From a checkpoint of a small segmentation model.
Model: 2.03M parameters, arch poolformer, norm layernorm, moe expert_choice, depths [4, 4], widths [96, 192].
Data: trained on seven-segment displays showing three digits, 8.7 epochs.
Rows from block 3 of a small segmentation model, named by matrix and row number. Rows with one number within an expert belong to one neuron, the router's apart. Each number is 128 + 24 x the weight over its row's rms, rounded and kept within 0 to 255. All counts start at 0.
Before each expert's rows are labels from the 100 images, of 14976, where the router gives the expert most weight on average: "top examples" is what is common among them; "lies over" is the class under the peak. Only what is clearly more common there than usual is listed. The data: seven-segment displays showing three digits. In brackets: how many of the 100.
# router: router (model.blocks.3.mlp.router.weight, 32x96, trained with AdamW), inputs 0-95
# up: expert up (model.blocks.3.mlp.up, 32x16x96), inputs 0-95
# down: expert down (model.blocks.3.mlp.down, 32x96x16, transposed), outputs 0-95

# expert 10
top examples: dark on pale (61)
lies over: surround (100)
router.10 [142 184 113 113 138 159 132 146 133 134  91 118 147 156  85 148 111 142 123 120 135  73 112 149 119 156 102  75 133 118 115 139 129 113 137  87 134 120  71 154 119 131 185 132 188 118 158 145 144 115 106  91 145 102 124 161  98 138 115 103 137 148 130 103 120 126 103 122 120 116 111 112 132 103 150 137 122 122 151 126 134 128  67 146 128 128 169 101 114 172 118 136  83 116 138 127]
up.0 [112 128 120 131 117  86 101 117 147  95 158  93  98  93 134  98 150  89 145  98 174 147  97 153  89 129  59 131 109 111 159 146 140 157 149 143 120  91 119 145 188  98 110 134 130 160 138 112  75 158 146 144 156 142 134 136 149 160 156 147 117 133 122 133 138 138 133 114  90 131 153 123 126 151  72 160 173 108 119 103 134 135 142 132 128 129 139 120 108 130 106 132 119 141 145 131]
down.0 [100 106 158  84 110  80 172 100 157 119 119  97 141 151 129  95 133 154 133 125 107 136  90 156 137 121 123 161 131  75 143  92 112 124 112 116 110 111 113 110 145 102 130 196 181 112 141 127  91 154 128  96 107 117 121  92 140 139 154 182 101 160 121  97 115 140 147 116 124 120 123 138  89  92 102 150 140 145 138 135 128 120 104 156 121 114 163 101 121 111 151 140 119 133 126 149]
up.1 [105 166 100  98 147 119  90 116 121 143 144 157 140 152 100 128  99 144 104 131 132 130  88 130  64 166 108  94 133 121 127 131 135 123 106 115 114 133 102 155 158 128 165 193 164 136 156 164 132 141 117 106 152 136  91 168  97 141 114 120 141 137 114 156 128 127 115 108 108  89 148  86 149  89 103 153 140 141 136 135 126  92 107 148 149 132 168 105 129 136 129 168 122  97 159 118]
down.1 [132  84 118  74 116 129 107  98 107 105 106  86 132 137 115 111 109 113 157 126 112 137 107 156 117  87 135  82 156  93 142  99 111 123 137 151  93 117 124 128 121 115 109 157 149 135 141 166 124 156 117  94 143 119 106 142 104 123 144 180 116 172 127 124  97 113 147 125 132 124 157 152  82 148  96 126 115  93 122 136 121  95 138 143  97 135 215 149 109 137 148 115 150 130 145 130]
up.2 [126 146 124 136 151 147 124 114 158 111  93 119 135 142 112 127 133 127  96 113  88 105 100 100 114 139 115 134 140 144 152  81 113 134 198 105 165 138 136 166 108 104 180 148 151 126 138 120 134 154 122 126  96 172 128 138 142 101 130 143 142 139 164 153 127 168  98 106 141 135 146  95 137  64 153 110 188 118 118  73  99 138 103 143 111 135 128 118  95 141 124 130 156 151 133 139]
down.2 [ 99  78 128 127 120 126 166 120  82  98 133 134 123 150 111 105  83 105 129 117 128 118 105 160 162  93 165  90 126  92 138 118 156 111 168 123 124 105 110  93 108 111 165  97 158 147 106 165 150 145 110 107  93 140 110 111 144  87 157 135 139 132 110 118 126 157 127 145  85 127 103 172 139 136 120 128 108 136 154 107  93 157 153 126 132 127 131 156 153  91 158 114 122 131  99 177]

# expert 7
top examples: red glow (95)
lies over: screen (93)
router.7 [125 133 154 111 133 123 124 139 154 127 127 125 116  55 119 112 136 130 124  99 107 126 109 115  84 156 162  92  91 163 165 151 140 140 139 129 109  74  94 141 123 130 156 142 152 172 137 118 101 138 136 105 126 168  85 117 135 120 143 112 160  73 146 119 165 144  89 126 136 144 103 112  99 141 114 113 100  96 149  94 161 138 132 147 144 161 161 115 118 106 141 146 167  98 141 115]
up.1 [104 115 125 111 129 147 136 121 102  98 134 159 124 103 147  96 155 125 159 127 152 105  98 106 142 148 122 113 101 145 164 119 135 126 179  92 153 105 112 161 130 157 159 140 144 159 143 125 112 143 182 138 121 145 111 105 170 122 153 121 153 138 118 117 151 145  96 125 130 105 124 108 108 124 105  92 110  79 181  73 154 156 110 136 156 154 129 110  86 142  98 123  86 147 134  88]
down.1 [157 108 125 168 127 164 121 157 151 113 126  97 112 114 100 129 142 119 130  81 146 108 113 115 134 103 146 145 148 142 115 141 142 135 100 145  90 135 151 122 130  97 159  91 127 126 182 126 131 106 137 166 129 111 108 144 107 145 147 122 175 174 109  92 155 108  98 133 118 150 151 119 142 147 111 123 168  90 111 140 122 162 153 113  91  81 120 172 108  98 129 174  98 155 105  97]
up.2 [ 83 150  86 115 143  94  97  93 146  96  93 118 160 132 103 151 110  98 114 121 115 150 104 138 108 102 127 181  85 149 167 160 127 117 107 159 148 129 142 119 148 103 155 153 179 136 129 132 111 145  85  92 146 144 138 139 139 104 158  99  93 131 135 137 150 168 133 128 125 140 136 106 107 110 108 150 124 162 127 118 147 112 131 118  94 121 154 169 130 115 119 151 189 126 145 152]
down.2 [ 97 163 147 142 107 130 122  80 113 118 101 124 148 121 175  83 134 137 121 156 128 134 114 128 135 159  99 110 151 140 115  88 104 119 133 127 173 103  74 123 112  93  67 113 135 124 112 102 151 120 148  90 126 158  91 139 115 123 165 164 118 103 112 131  80 168 167 142  93 125 123 150 103 137 112  97 158 130 142 118  68 131  98 127 112 146 114 113 119 121 139 130 116 139 112 141]
up.3 [141 177 107  97 186 160 177 168 105 175 114 144 132 127  91 135 158 143 135 107 125 158 140 143 139 136 106 101 163 126 105 135 141 131 153  64  99 152  84 144 131 145 110 144  99 111 125 101 166 103  98 126 114 140 116 123 101 172  88 133 133 114 111 167 108  96 124 133 122 113 109 131 165 131 160 126 125 134 136 150 104 130 111 128 128 131 143 122 136  94 120  97 176 117 129 107]
down.3 [ 78 159 152 146  99 126 162 109 110 131 126 107 125 175 162 120 114 119 122 171 113 134 117 133 115 143 161 129 125 118 106 115 135  88 126 128 136 111  88 133 106 175  77 117 175 107  90 120 148 152 110 115 143 100 115 159 176 106 131 135  83 114  99 132 120 160 124 144  79  89  90 146 143 129 126 132 135 131 142 131 121 112  78 125 158 130 128  99 151 140 116 133 150 112  87 167]

# expert 13
top examples: dark on pale (100)
lies over: lit segment (44)
router.13 [ 96 134 140 144 145 119  97 119 134 115 112 111  83  95 147 102 123 132 102 160 171 132  87 135  75 133 147 155 104 109 122 144  86 168 128 119 142 122 134 136 131 106 144 111 100 158 125  93 130 174 127  86  63 134 140 186 133 159 128 131 129 133 145 146 121 144 125 141 119 116 159 123 101 153 115 144 162 142  72 134 104  93 124  97 149 161 104 137 130 128 101 128 139 154 152 154]
up.0 [149 147 145 137 139 107 111 105 133 136 118 140 107 184 157 115  76 130  96 188 145 138  97 118 120  98 161 140 137 131 108 107 108 137  85 139 116 148 137  78 127 113 132 114 149 135 157 144 145 144 113  68 109  99 141 156 117 107  75 126 108 157 161 179 151 113 164 132 167 110 111 153  94 124 118 114 114 136 125 127 107 132 133 109 139 130 100 160 163 111 147 122 142 134 165 107]
down.0 [165 119  97  95 125 129 129 126 111 132 102 116 136 146 102 129 152 173 130  79 144 108 115 154 125 129  78 135 112 139 152 108 134 134 153 110 146 136 125 110 127 137 200 112 130 163 163 127  62 122 121 114 108 172 116 103  84 111 103 102 149 169 164 129 137 110 137 111 104 122 139 161 114 146  98 106 117 133 118 171 154 151 157 170 140 144 128 155 148 107 162 133 123 136 101 102]
up.1 [136 111 130 143 155 187 132  94 134 116 156 103 122 144 153 117 124 130 116  98 117 131  75  70 150 103 154 119  96 139 145  80 132 126  88  97 117 136 150 140 111 114 120 104 144 118 134 121 147 127  71 112  89 122 155 133 168 118 133 134 162 143 155 113 122 127 132 129 134 122 117 132 172 156 134 122 125 149 112 104 126 142 127 149 185 174 130 146 102 157 116  94 112 135  79  83]
down.1 [170 110 140 105 124 118 179 135 143 159 108 129 142 118  77 138 146 141 141 145 116 163 139 113 159 139 145 118 131 122 160  92 102  94 106 140 113 180 110 148 157 155 125 112 160 139 115 128 146 126 145 101 107 166 138 115 118 156 119 118  97 186 155 141  99 155 123 156 122 130 103  90 128  91 115 136  91 161 169 107 160 101 103 123 138 113 129 153 107 173 140  95 105 100 111 145]
up.2 [ 80 116 147 141  96 136 163 105 130 132  99 131 153 137 146 203 158 112 172 101  88 146 127 143 161 157  83 137 129 120 127 153 128  94 146 131 132 115 147  78 133 102 128 133 117 134  96 114 123  94 157 143 120 151 141 118  99 159 144 156 132 121 183 153 135 128 128 182 143 161 133  99 130 117 120 102 134 145 132 115 126 173 150 124 102 120  95 137 128 113 166 101 139 141 114  97]
down.2 [112  96 154 167 165 141 122 125 136 120 162 140 102 128 132 132 126 109  92 151  85 129 144 111 144  82 126 112 138 108 129 157 156 120 100 141  93 151 173 137 120 158  91 152 101 156 144 142 136 157  83 163 124 103 157 133 126 113 117 121 122 101 123 157 143  79 116 153 180  99 134  86 150 111 108 163 113 146 113  91 131  87 159 162 126 135 147 109  95 115 140 120 155 144 106 110]